Weights of a small spectrogram enhancement model.
Model: 7.82M parameters, log mel input, arch unet, norm groupnorm, activation gelu, widths [96, 192, 192].
Rows from block 9 of a small spectrogram enhancement model, named by matrix and row number. Rows with one number belong to one channel. Each number is 128 + 32 x the weight over its row's rms, rounded and kept within 0 to 255. All counts start at 0. Numbers have three digits each. After the name is the row's rms in percent of the matrix's.
After each channel's rows are labels from the 100 clips, of 14976, where the channel reaches its highest value: "strongest on" is what is common among them; "band" is the frequency band that holds the peak. Only what is clearly more common there than usual is listed. The data: tunes sung on syllables by a formant synthesiser. In brackets: how many of the 100.
# convs0: first 3x3 conv (model.decb.0.1.convs.0.weight, 192x192x3x3, each kernel summed), inputs 96-191
# convs1: second 3x3 conv (model.decb.0.1.convs.1.weight, 192x192x3x3, transposed, each kernel summed), outputs 96-191

convs0.188 087:079083107070111105101110084111126144058099111116091123095121096084049112068126187189064155149125117141175180116132148127091108119142154127125083136137033154136139131102151141144159122083120148120103153137122142119145199203102155199156171164174141157106103036139171108141121128139111108115
convs1.188 120:134094104184174134117137100153108106126192126112089133156112195146159110156113088096089127135217099114128109125107116154050116204121147117157120114136070121178191120172133105176089123107116148115122116191147129128125129077058169149135133172100115084066101145145121148100104174118138143120
strongest on: clipping (60)
band: 4000 to 8000 Hz (72)

convs0.155 085:090104107138107146112103065141102060086119153102119117121051155100165130118117154131075131125139148094205162117126140170120158137151150123081126142133066110117090052022110160156146141079128074157092093081104101114110156129023164157145087159182163132116108130145144163132146096133113123085
convs1.155 122:103141018177093103114129165117150127127171091114103129142180088176184143127112102145079079167152220133072109108151087109120071134134073062147174103098091090137177124136108074130094120163105151116136130115165160160093135098141107110146172133119155134092167059154113104080158165153133173068
strongest on: vowel: /ɑ/ (53); thin (high-pass) (44); vowel: /u/ (37)
band: 2000 to 4000 Hz (85)

convs0.72 067:122086150108058151133174119116100113123087144119121112097099100118131127163129093142144143161090121110172116131113165101156127116094173137120157145106086091128145101151084063141122065101134141117117072079144174097128171120115146150132155047106134125111132067105135164154131124170123159115
convs1.72 093:165103109163194128117174187136100145171143176140116099080129158162156123101131156068134126116139156112083117173110124154081108122154141179148156098192146136146126132066123124110130068108091184116093133106131162118127086126104091093068100123149110131144096143159094121070156164137138130158
strongest on: vowel: /e/ (47); consonant: /b/ (33)
band: 1000 to 2000 Hz (47)

convs0.0 174:112134168135123109118120084142129132154089093096125102140124127101111100136143110121162120124121117107113127131119123132173112143101104200167084116118110120100127130125097128131139126105124103172127099129131108145123108101106158131106154112126128084255108117125063108081166103127076127125
convs1.0 060:142083167146159136188115138123108102137147156128130107109107118179157162146125159134106122139122136114146133132125153151052152083070128133124141135114144127153110139173056095124079203191136155134159117124156125111125105153110117095115146082090180042122214109126145140161113143141133104100
strongest on: vowel: /u/ (46); vowel: /o/ (38)
band: 1000 to 2000 Hz (63)

convs0.121 094:125113141096115150141116096130113119103113161075119144115101103137153088102115109161115152146100115089143131116142121097105154073113106126083106082151110117144086130071120130154150116102102140114105145104108127145122164113097138129089116113125160096127124076113143140128126115145123157069
convs1.121 110:096142150115178152097142156147085144163090057099085088142144140144105073109142121073086069150154176121155172138105079146137172118131169141092138124112157100124138140133087126082078141157119107167093003115171130124148133114143162150161117125192154109151102142151207112100078157164118091190
strongest on: vowel: /e/ (45)
band: 500 to 1000 Hz (65)

convs0.162 079:117147149109131093110111159064137124110124138098091099109125122114105136095104079098132103095104092182063134111117111123167051127122162103072101133115166125140126113074091104083121123120141108092130065095117112118133068106166107132127071116072132130148071138071067185088179091128094072156
convs1.162 165:145150127150142115132120189098140125111187142165143111155110137130171136141153137167137144121127113122215142130100116116109126168101119141194103140130108176111112120124117108133101098069125144081122088129101118111167101145084072104105082092130087140157120142118111117116149116157098126106
strongest on: vowel: /u/ (95)
band: 1000 to 2000 Hz (100)

convs0.88 083:076126113097103080113120086089109110124090131087080139141135131103121119126141080065169127126112134137140117127117111155095132179129133130117152128134134077129078109116073146104106117098103112164124148086142089090143095131085136103110102107108113160102134152124068148158115142134087085083
convs1.88 093:188104081162135132105130086106097110108109119102169084121151115146163107178095169147098096128161130099093131146150113133076202163140148145123204133045252087123089147123108098097176160151113114149100071149119107175139175148122073102129101166095137129092061123162143102078196074141150156116
strongest on: reverberation (85); vowel: /u/ (80)
band: 2000 to 4000 Hz (84)

convs0.170 094:121076139116074082060121129106127158118140135109101092136107084121145124112046140143088144091040085120155128179106072146191144081055076130178141117134155135119150130091160123153155139094140057108118117140100103121054143142134154142127142071129138120162097097000114158107136113116099073117
convs1.170 136:062128109092075080103098098132112128135123111121134124108102157171144086110118120123163175164149164134180108117091142135131138145101122137089064087140208141138092152151147137165129190145235143174137159192145163153108103150092157113097177071088115111186108139099109100114122097140109166143
strongest on: thin (high-pass) (47); consonant: /t/ (39); vowel: /i/ (38); clipping (30)
band: 4000 to 8000 Hz (96)

convs0.86 063:110113099140136134147169144209164119103127133124195121116087149129119113145141070131135041122160158090029065111182144093062208160135098124087136103098137180163182087126107146149096178125136115151130079159181107126080133116105129118127122134145131163065136157109171119088107184128128119138
convs1.86 098:150168097101122150121113114096154096110182116141114081220103094115122142145152126095103103137160141095051171105153162137109114147116132140119176127086101084090111118128064106129082140102128075149170107119166085082089152126099084128103126140125114064107095086095111137108096160143115069114
strongest on: vowel: /u/ (52)
band: 1000 to 2000 Hz (68); 500 to 1000 Hz (30)

convs0.58 099:136147200090170146125179127132138146160149099136153192122086136136147105127152110134147155127141114164120125140099149141191177128144125135126166127131127121172154129166119116153164129124124133131113139171146182122138137101064098115132230162105068133210123113140190050097219116127180132070
convs1.58 064:118096134092140087091152090179094112152199127058173145125131165147173069069085197100109141080142134160174092079077119105213127102158067144140128080233088147124120058145108169186136153154112129138123154134157095193079155139106143110125112107121159141141151085130156077205084123157154048152
strongest on: rumble (51)
band: 0 to 250 Hz (97)

convs0.138 080:096132091215117121127128139135129134128073135126095111133175123087125155114127183156152141142135106117137132157103123084078170113133172141072154123138126160133119108033103139139160114145140154101140142125119153116138132123029125129138165127161221163114187096127132156211095152117107080213
convs1.138 102:148139129075114120106120133206115106110152111162160106064117087116126107072133129114124145089102128154149062131143075084128087120116109124141099129162052194087101187154176059102125163078153075137082149098155115134085115133110161118089106047102121079145108077148186052119113112062129133111
strongest on: consonant: /ʃ/ (42)
band: 500 to 1000 Hz (46)

convs0.142 077:099134085229113110122126134125121129113065137124081109132171124093127164114128174154159145137132098115131137160102117100090175111123181142078143131144125151125122112013113137137157112147144149097139135125121149118135130125017135124141166119156225167117191103124140161203089142119108081198
convs1.142 098:152138125075130124122126135212120114116165110160151114072134084118134116088132135108130150084110127170165077143140085086124086120136115123153090124166046206099091199156179079106135169075154079134081154100167129136098106124095155110105101052095113085137116078161158045118115123060127132105
strongest on: consonant: /ʃ/ (41); vowel: /i/ (39)
band: 500 to 1000 Hz (40)

convs0.169 073:122119118106080108125112148110142087155114111109120122096144175102084141134108101114160109073060185098101111119149108138149118119121118133133053161159054141132132119099107123117178137102108101150107028089050119102109125112113096131059153102129222113148155117118095121107102086099102088107
convs1.169 116:127068145076119107106143127127176075061130145133084162134061084148056097113158118131083175035131097132102121109132127147118166123158104102103143103083169102080092083147149134104143098120123157134138175186147134149112138206089145201146170161175057112126186179111123167126159161090144149080
strongest on: thin (high-pass) (45); consonant: /d/ (33)
band: 2000 to 4000 Hz (56)

convs0.32 086:155132081151083119135134121018086162104114061071098132058091099031125075120102093159090116137151113108204099106115104151221107111160144112108122063093112116096155110096036100129105155122123143133107158133163145157089124137110162154172146112125146131093106117035080152139125139099127110144
convs1.32 183:115147124111106108117109149076114122142123128151118115131119130061127122108117120091150137135121106111132116136156117141114079153145086143123121137122107120096110116134123107095127100128110115117131133140118124111134129149116122121143159110161144101147126155113143146126126061114128142138
strongest on: consonant: /t/ (68); vowel: /i/ (40); consonant: /ʃ/ (31); muffled (low-pass) (29)
band: 500 to 1000 Hz (58); 250 to 500 Hz (42)

convs0.4 065:160079080125149068122161128163113122084110143139082113090101144134062107092089082100120120103094096078146118136097103088128160124109084126193128128124070080120129157070114127135180109050115136115094068070108098175166084131096089092039140038068181126103112139113143137141140169119110128132
convs1.4 105:123110143166125193132099159093056081115128140126149109098065127097086117186105084117100127101092157120136141144142077169134114156146102171133126087165163096049076092120106135147127100171120136177134066138099126138063116071102153106038034140094136098082142110075105140123135114081140156135
strongest on: consonant: /b/ (54)
band: 2000 to 4000 Hz (52); 1000 to 2000 Hz (46)

convs0.27 105:088151089132107140159139160115122145132144101096128101156121127116117139144141126105143134153127102172105132114120145111123108127121172135112096121109138120121126102046091139115194151121149096131136157151129152122162123135017125099137255124090151104040174129129168093097158243113140154095
convs1.27 059:112147127118150111101155078143064091131138097100076123173061162163137064117126160106148098114079108149179118100157055090097085129147098114116113116165093141133139115185156145105100184131167168111099190124164116214136198110105164142112127120081128163105142078161155152127107088058105055072
strongest on: clipping (64)
band: 1000 to 2000 Hz (41)

convs0.23 113:158144171159159135135143188085112145184176105145131136140149122077153092089129136135150153199143107163156098114122123104141098147171128135129183099121170118134108105159137129130128096083111130164157148127131185118144127111190131131184122127083076140169110191160110187114125112169169136111
convs1.23 066:106172150077081142140167172140130059165133125122135167181116113107091161202135143060158181110110120134117130086131150105119123170145104108100102119136100083111121113166064163130157163189164141124118146123119197156099094129110169115135138136059144116119114107181131117057141122101064119200
strongest on: vowel: /u/ (40); vowel: /o/ (36)
band: 500 to 1000 Hz (78)

convs0.112 070:137143143123144095106178108095144066137145166175153105146122127153113138119139143170151173097107229077067185120103118211110086169128176115061079111124125153062105163184115103125077144156149152114148157154120113119129107088135081076084098135068131146143119096127103142151138111102115133099
convs1.112 106:147109135173119180090120147151094079068097081113129101133131150138163186147121163155147090112114096150135095140109105104112102146130182135146115161123174123148136115107053169094150127138142160128104128152126159174151124131150116132144125153131127149163149116175140087082172134180149213212
strongest on: vowel: /o/ (98); child-like voice (57)
band: 2000 to 4000 Hz (71)

convs0.131 102:092156171140143094118128116117175129166078089140117125113165136123130115118131133109183169122134119132093126102084109124134160139120172099092130046096204090067131146118141133116070046142124108106141152143122113147162164065146098110103144125062117104169110137132110125105170123119128128131
convs1.131 064:148100167139165125137145147178140123086128093148197088141117127150124059146149132152156152116103096120062157155039130117122124140148161115158151126108128161156121130149132020106131166122094107195191050155152122067127073098136068095162110146200210079196122102096162156128117098138161099068
strongest on: reverberation (96); consonant: none (50); vowel: /o/ (46)
band: 500 to 1000 Hz (54); 1000 to 2000 Hz (45)

convs0.36 090:122113114104112105086101116158097063121118144174112083096108137154091152122136166160140110107121146064060164116124105080085091149060128125080148151127099121092158106128145081106073130100072132049122098110134120106156155108191130065123129084078083108156136094106178076084106169106148161059
convs1.36 107:154111114177141147158094069118150139122049085118159029099160098134119088089090084123143149129134111084205142098079104103161111154143101132205121108150127099172108130122189187128122125130108125095131117107131105147092099167096098136079081124118135091108121120125101133071162097110121089067
strongest on: consonant: /ʃ/ (88); vowel: /æ/ (44); vowel: /e/ (36)
band: 2000 to 4000 Hz (99)

convs0.11 135:095128165130112121131123115136138171179118121097135105155126120108113110155134091110167125141129126124128128155134131148216122141115123159160110127133116131112121129122107126138126155129168110183131101132132132139151091141100147137130147127119123110255114116118062119087164101121119108125
convs1.11 065:121128115117121132141119134103138162151131130162189082101138129115129168116128142159071146126147134119131141032152137173115142159120149122095123182152176170142161164089145128113131132130007160111097177141117091067099148091155129160114133156131105137149156197147180140140165082123146182099
strongest on: rumble (39)
band: 0 to 250 Hz (88)

convs0.128 067:103120117164102092134114104164105152161127099112095156174155156140131114143125124111135072110092083157169092085132117167149138120134151096133140055043144132150187163143113143132102114086101054148135140149068131121143088096149124112130144142116097147122163079114051138092126089139134089133
convs1.128 087:148125106081140125160150081110090159165139105078138129066146136135130106136134173133150190100136089077102107131131120061126127139055221123092126160149135148061098140104104115146178196147153099105127172171163129119086153067146230114127166151194162163103140182179197101155160088149125143137
strongest on: consonant: /b/ (65)
band: 2000 to 4000 Hz (56)

convs0.149 098:116127161119150106110145119118133150121131128098097152121122114093127160114126129168102138089135081114051117100085114126161087121101073147152069099158066129136143154125141136146141125098089073069158092063119084110135139123146142122113131053140137128156102098106142085062130128119100147124
convs1.149 128:121130162138092120141152110132125070095126136143113126055113130129098105151205165198130157067116118126132146137164128144137148134099088131164136144101106158146093138155183110142128153089168156077040151124068122076136155141073156146071117114162135166132160212089099146173139066145135149129
strongest on: consonant: /ʃ/ (30)
band: 500 to 1000 Hz (40)

convs0.124 093:106162174151144096120124123118181136171081080141117123123175138125136111121131128113188168130133115145093132113091107134137163140123178095080144054106208086075129147119151138120088043145123105103143150142118108149162168063151112119089138125076121102164119144133108126104176123128131130131
convs1.124 053:129146138115122123133181143141129117141174125131100114105138144135087153172130127089123125181148098088160138134131089166069138212130133155066073139137127055083126118135124183135112125036151108115220102125095135093086109094109069101130123177088125098153096132071139126079131138130066147143
strongest on: mains hum (53)
band: 0 to 250 Hz (62)

convs0.19 092:124029125101081095086109111025102109119154175095101126126018059112122119074097133120093138110079109081138099093116142119178147145129162110123124106133025122128077062107104114156170074083117071116110102097072109134116135134150154208161168116167153135167112090085105144122108110165145088121
convs1.19 122:050098123147157114187141112102136152119160106094115102145119137150131086147130101108102136155116137065145103102128089110099107124096153126056102118184094138156174116100168104085157129131122171094098145187091107149121182125164227173130169159153147173166113148102179157132191129103193094121
strongest on: vowel: /ɑ/ (45)
band: 500 to 1000 Hz (89)

convs0.53 115:137143198082163147119171106129121127144136102135165188121061135134148108126168096124141149112141102172127123144101150136203196127144127155128156134136103123178155117161106112160172124131112137137114142164148160124129150115082117116130227152100069127234127107143195063099200114127179129065
convs1.53 067:067187132143109128152059129159156167116134155180072096176152136197085146151129116153138158135097095112150130071164160105117127173158062151132087112138126059063161136103142145175185091110161166106182147163113142103162117133147090129147129159163125140098132042144080144122159141123100140186
strongest on: rumble (50)
band: 0 to 250 Hz (99)

convs0.67 083:083157121123125127163139158133108127129131076146110113210181145162129035123130110148187128175109144231063148125136115124166159114120159088205096092131152102145136151138116149150144126147123160135155125121129134126136122128255140154119113150111146072109134158181150070122138073103133166110
convs1.67 068:121154126137155147241069176110151136111120113169122077122138141130128182104164051150116124147169071120113128160125151110080116195148154172121104152113129067180129151084130093089086106188112139117192098123107121050195064082144072119147123176150093102108189137093091149067119127148099139140
strongest on: consonant: /b/ (55); vowel: /o/ (46)
band: 1000 to 2000 Hz (60)

convs0.5 171:102133169134121114125122097139130147169099104096129102141123124105110101148140102108166118128126118118122127139127127139188116145109111190165085122127111126101123129123099133133135133116142107181129097131130115143136106119104159137116151121121128101255112118124063112087162105126084120126
convs1.5 064:176153111126105104183140169085068013128143123113155106151107134110111145131145154112151091142133104116144120017102133099095100175178113132103152129183123101133111138119176233053140075136130147138139138114142153174199159124124120148110116149104063157130141145136099119101129086209075183135
strongest on: rumble (39)
band: 0 to 250 Hz (85)

convs0.99 076:158112140138073110089123066125094119093128084154038147098049165132133114116115098145159115142122068116082133128099096075170131137105115137134063115138047119124157101125121062128132120110107121096146054111162148158074172098105146068126162099074128116087140147085131143085070133110127110061
convs1.99 102:086102101136135084145099114145139073159149149128055143159084179119139109116117114108092147134114109096165124148078072113169163087114098150130130126110070118118127108132122168186150121135175145127090148113127117149079089145129165141101121104101178121097158175138190147179082166103129144144
strongest on: consonant: /t/ (50); vowel: /ɑ/ (45); consonant: /ʃ/ (37)
band: 1000 to 2000 Hz (42)

convs0.84 071:141101078146095101091116161156114141081129125133055174138067130168146133113129149139096124071125101117101075076135141125111128104133121113177123117173113175122120118090124162156171094081095082077116073088095088088044109140104123142129142136113126155156132146062072160110057123130084083119
convs1.84 124:133118125131125153111118077154155074113178129137134122081118119162123152111135112142082189089166147180143170077126072135125161085098115113124110107155102114138108150116092174154136119129133166156194113164153128161094122169221226137143143143132163127125201131129170154187195154110140075114
strongest on: vowel: /i/ (58)
band: 1000 to 2000 Hz (93)

convs0.75 105:136150168120138171123154145135098131146137224132146124097155149143205175142166132112135203110138145126125142185147125143065179129140160121132151154147127161088140133175115127133157152147208149146122131182158146150196160179110089113124140188092124166232156100153105125133099131140165144209
convs1.75 065:139116172166128126117122187136142052115121127139130121176117133172100127065124075168109169115120165092136190129145104141141112140104157147131153117117136006099114066135116180125153080141127176162142152112140135082211082155166173121137139161228113156123131129140164135109140132092094176136
strongest on: vowel: /u/ (38)
band: 1000 to 2000 Hz (59)

convs0.21 091:137039104110108122115089113071076123104156075125150108142106146044114125102000135155130136165107113127171109121105102078223134130153099091102167096109074139124132075102047083078101114139153140142120078116146189129088087103085122100115165071119139095118105103019108136144119087112148069142
convs1.21 149:154124153101154121098105087159122114132111130140158116097091129105129129073113098120123125099089096120116105090129113111112091123106123108096158104129126117124146115141131093101119132135160112118126141137102129103108112146186151145092109130092125115119090127081164101114122087106132128112
strongest on: consonant: /t/ (51); consonant: /ʃ/ (45); vowel: /ɑ/ (43); muffled (low-pass) (29)
band: 500 to 1000 Hz (95)

convs0.157 111:140130130147163154160150139140137149137108140118145147116179152122133135125131118078070080143147169119252143123134158142089118127157091128078109140115138136128119144140108095084115153189136178173114134137136189183175144118109130110154179126128140163124113034144155045179176151108117159132
convs1.157 141:108172123089072125111104097135073150132156112170107070104109118120137150093122117135151165112102100107019081121140065111117057143141110136162101095198088134131100090107099136077079163065178121104119144109056109093133135105095106152079124123123071106091140076104097115182127124108139099135
strongest on: consonant: /t/ (38); vowel: /u/ (37); vowel: /o/ (36); consonant: /b/ (30)
band: 500 to 1000 Hz (64)

convs0.182 071:123153163129090126092111139129160136114169127145097120193125118129122121123158142118147147089087048116108080136136128106169126093089123116222075164132076127135108135087113072101111143147087094115155052130079136086098159114111112136158084108119124100057082110078111132102121121136069143094
convs1.182 167:155071106089131120147125100139106079138071136064105086048107108097088122148131111109098140116106174096056100101088124115111115135154116126074136148204098149150132107160117102115118097112096168118148192163117160150091107126237237163127138154126132125152115150156155126142161187147148114153
strongest on: vowel: /e/ (47); vowel: /i/ (39)
band: 1000 to 2000 Hz (95)

convs0.62 091:083150125122127124161137173136115134139141089144112114219170142158146054121129111139169130181111140233064142129136119134170157114126160094203102098126148099152132150139098154144149128151125156140161125131135131124136124123255137150135116147114143080116137149171153084121133078102134158135
convs1.62 061:110155144151128153192121181103129136119112130175114086100134125143136212160139094116084075115123110073136130155097115130073130177142168140105105115126109090110141155089110126121134110102102144124178114116111036028172122063118064129148113158109129090157167147099139163085107134118103160146
strongest on: vowel: /i/ (37); mains hum (29)
band: 1000 to 2000 Hz (47)

convs0.6 100:122124143129083122132107130133153168163150131116129113165128122114134133156125106113156124146124132116132134160128152134225123136106138133154137131129126134119109126121106107141128184136177101178130109130133150135159071151098142139132144127131124109255120103110075123073165091137155133123
convs1.6 098:137121137149103124131106144148117158170148166125181153146129137129131168123098075164061181083127096093130105060164111162113162120072149129107098149169125140103184141108122096132112136140091094081132172165110087077040108095158153151154161193130124106156161186134158130137146117149102170114
strongest on: rumble (38)
band: 0 to 250 Hz (86)

convs0.161 109:151138126150154150148134128139122128133121133110150145083156160124124123129134109083071080143153174112236146130133148175104141116133090136049110143118146130135124149148106106097105162181130191172109145148142187171156140120103138108159186133122134180138123000141175072172170157104120147144
convs1.161 132:101155131099066133106081106131077121144162142183107084145122118145144163093123117149148153117105114110011098115140056100093044164145106120171133100195105145129097109121099132086095164082163116111121141111067094116128128116095106154079116130121065100095139081112091109175110111095140098137
strongest on: consonant: /b/ (44)
band: 500 to 1000 Hz (48); 1000 to 2000 Hz (39)

convs0.127 120:103178197142141100135129140119190166178105086144129119127172144130133126136132134103201171146132116176094135132092110164143159142127178109086146066087194068088138134122142137121106061129129109114138163144125112145178160053150129085112156127072115121201127145137096131100187132122119133133
convs1.127 057:139103076104154091069106077142136142070163105112151160132141131140131109062107109148121087085152163140160163096105125179151094077091112156189116106124105152147145115121203129103116085117115131132100140137134099153149157154144186143128119102151111156127142127144113123244090160142255101110
strongest on: consonant: /ʃ/ (56)
band: 4000 to 8000 Hz (62)

convs0.33 117:091152072125102133151139157112132130123139106099128102149110124118111142141143129112138132162127104178105130106119150108121108129110179128124094122102140121123132106043098135123198145126145093129136162157129157125163129127034119091144255127095145105029164123129166086097161242108134152095
convs1.33 067:101118106055130140075115080073065161148143105137089113109174104192097117142131132116163169161166125119210091207177112131098116134130139156143095123138174182130134109151110093110118137078198127116092151114164153169119137155109172121125066135169106178119145103122118094123090146161129105143
strongest on: clipping (65)
band: 1000 to 2000 Hz (46)

convs0.141 195:095111114141097126133136125122181122104147167172138121187196162149141189125140140138115165132101071142131171152089125092134166154096177130114108138116130107102151134001107127130168135157129127120178168152117153134153131134118137120145175141115180150117130105122111169208098152127155087220
convs1.141 067:139074126169132126164176104135185114136145085194193159149139123128105181102120156117132147148136068105162070153083161129096161147127146132052101086074094109106067083140134152171196166115102156175111115133160097157192112119126131148087128135102144150107107108065070112087149114076152090081
strongest on: vowel: /u/ (50)
band: 1000 to 2000 Hz (99)

convs0.38 106:116134167071115131140163187139166150071152093134125150152087130131119149136137140126138148125137101203078099064094148095114141181124150117128133140137136120105161092037114146131177135115122101138153182161158159102126138135026127127145255130107047096102125130117153051126166217118121151096
convs1.38 055:091106144096133084105129161128143079081056175154135154145141123139083102127102147143127165103069172140128177069054089126119128138151106109125111034138101166120135098131082142086136120142078122135109136098165140128159101108095125122121137134111132117141126193122121145113142110103111198122
strongest on: clipping (78)
band: 1000 to 2000 Hz (51)

convs0.63 092:142127147144144114127155089142164121037088129119115110080080099105121128093121136129103154140122107076140141112128108115115121115114157136146099143160090144160149151118128131152164098096105080072117068099131136120080130128084109135084131044132103108149147156132161104151131169139105182094
convs1.63 094:102136194136155141101145165114175101106103112155085123089138134107104106095188081133173106123100139111106078104070121106118111121135120091128153130080123185132150089136090137103127114129157155127117169114103142118149111097099119104139156079102151153195077137093132112148128192085175165118
strongest on: consonant: /ʃ/ (58); clipping (43); consonant: /t/ (36)
band: 1000 to 2000 Hz (60)

convs0.111 082:167172032150119014089129149117161143084134106149129101169083085115109117108123160134078124148108143133172131132097075063180159119100104141145131081078120119129101143158105085152133106117126153102148092153153140138107092125187122113162117130104127096108114084084118131119104103098085088111
convs1.111 131:091140165140121157120144132150104118080118136102130150120155105173141137127117091117141053103122149084160117110125131137040120097094155106104104108103137114097175101107120119111118154135117139106116170155102123124066146152226201192198159195178186164137161093230171174128190194155184082164
strongest on: vowel: /i/ (42)
band: 1000 to 2000 Hz (85)

convs0.177 130:098130231055113131143148138166140188141144134139123155133134129174123108223128168148208190133125207214122147097171136116120162134189121082196136145149111149134126179117130131144135140103168112143132131118145107108133127170145140135115069171132094154062155090146174112105131149107120105191
convs1.177 073:071107128152143094133134103144118139087104149074169101157147035122171117128123116189108169078108124105123153150079137056173113079144151133154123138155144063181069143158131060123079091154129129092109135169132129152136064080182073108133121102104140054133105154215139190123143107201141140108
strongest on: mains hum (68); deep voice (50)
band: 0 to 250 Hz (99)

convs0.110 105:132147138160128136160125117126098112083132249127140121146079163130145168114138129119061114124105227125125112121110125149153117155125156155115133103122133139084156114231092091156185132170152142109118117141129150121113101104122137126151154135119118141181111156126102192153140122129103200130
convs1.110 057:076183152058140113103121077113033099118172149093066097086174148166139115157125090092155149139113134146098153148179092127103083188155105133120122084168150158088114099141131183068092108174175140155137106082085104175101167108092130110137133137110100143067092118126129089116123084087132179158
strongest on: vowel: /o/ (76)
band: 1000 to 2000 Hz (73)

convs0.103 127:209128126132142126124142177182121154145184020136149149178158123165165136132169162131139154100143019121074139169140152054158158129112130178153139128167125130121120135122159147156148141110078131128171174150124140104123144169192145154138191139111013068185176120166121136112126134169163200087
convs1.103 058:114176119056120137138192120104086143153175110093120133094139117095189140143136102068127123183148126130107099126166150133131121108183044110075173111086112124143127150088119175126095150059177149195125144151107092125091135104046097177140146171095122158133124145114147131087120135162101107101
strongest on: rumble (44)
band: 0 to 250 Hz (76)

convs0.104 091:094065135106086107112115146130130155132121115099116085138131018083151126109134112147150161162083170152118150107149168104148154102107118127173103120132093107172073059091122095135108143099133133082105041056132110125110161136105158124163159034119117118130134103109142129090100127171152136112
convs1.104 107:123167152138155113163186129086135207117157097131119118118164063125147155180114098077148113124134075122137091179151123100144119129122114138122104144164121096146133136086089105119124093191112096142109090161129091188091121101088096088137109117127115131130120103170157173100173089075146113118
strongest on: vowel: /ɑ/ (61)
band: 500 to 1000 Hz (98)

convs0.151 114:133129211100155142153149112111125099137227162159158179123160133125163128178136141109128150111156190165118128171147125177048109140125119128148159176154083133122123144239138053112089127169173167127116150133139148080137108176150117112123021191116090195161137150169085174175115118111139116137
convs1.151 087:098165101120116150169102118130119143150111145073133070133132144116184127120136076161153149106097120130114084134087202100208158142094126150116097161144146089154093088108089098177098054188102109113121116160090119172141146131114092084139207120012116088105166123146122119137134163202203132164
strongest on: vowel: /i/ (38)
band: 250 to 500 Hz (31)

convs0.83 067:052164152140118156162185204094166154134112128119109158135122148114124116184158114076165138088109101095122122114146118097124065121135113084106095161126065095128158114116127082123126179176127138140105151158108146153113165087098133095081133160111106131130146082125045111158156076099158078169
convs1.83 095:151133163098119161129142113178107107147081062149145138147160165148131133089133138164149116077114114100115042153103139131138129126116176185102121171156089202117124129136139161152128154079119105057113135144120098160173116098184144173126159151146132150118083103151073120087140117193197141159
strongest on: consonant: /t/ (55); vowel: /i/ (36)
band: 500 to 1000 Hz (87)

convs0.120 124:127053108140130060132125124085166158095106135079078059128122082125136109124011097126092150113099125103150120137038003132095121065117096136127132104100129105109159035092111112092076129111152094086094115099057110117098108098124104125085136115091137099082088141021092165127118146134120104118
convs1.120 142:108070164106144116144116088066074067121126093073075117109084124168183092137110117103092125080082117134126127164100109121169155104131105135086122117164065128153132058124167152167192125192131131128097144108099142170097109154183154111066145140104075126147100156096130150101131114108126095114
strongest on: vowel: /ɑ/ (37); consonant: /n/ (29)
band: 500 to 1000 Hz (83)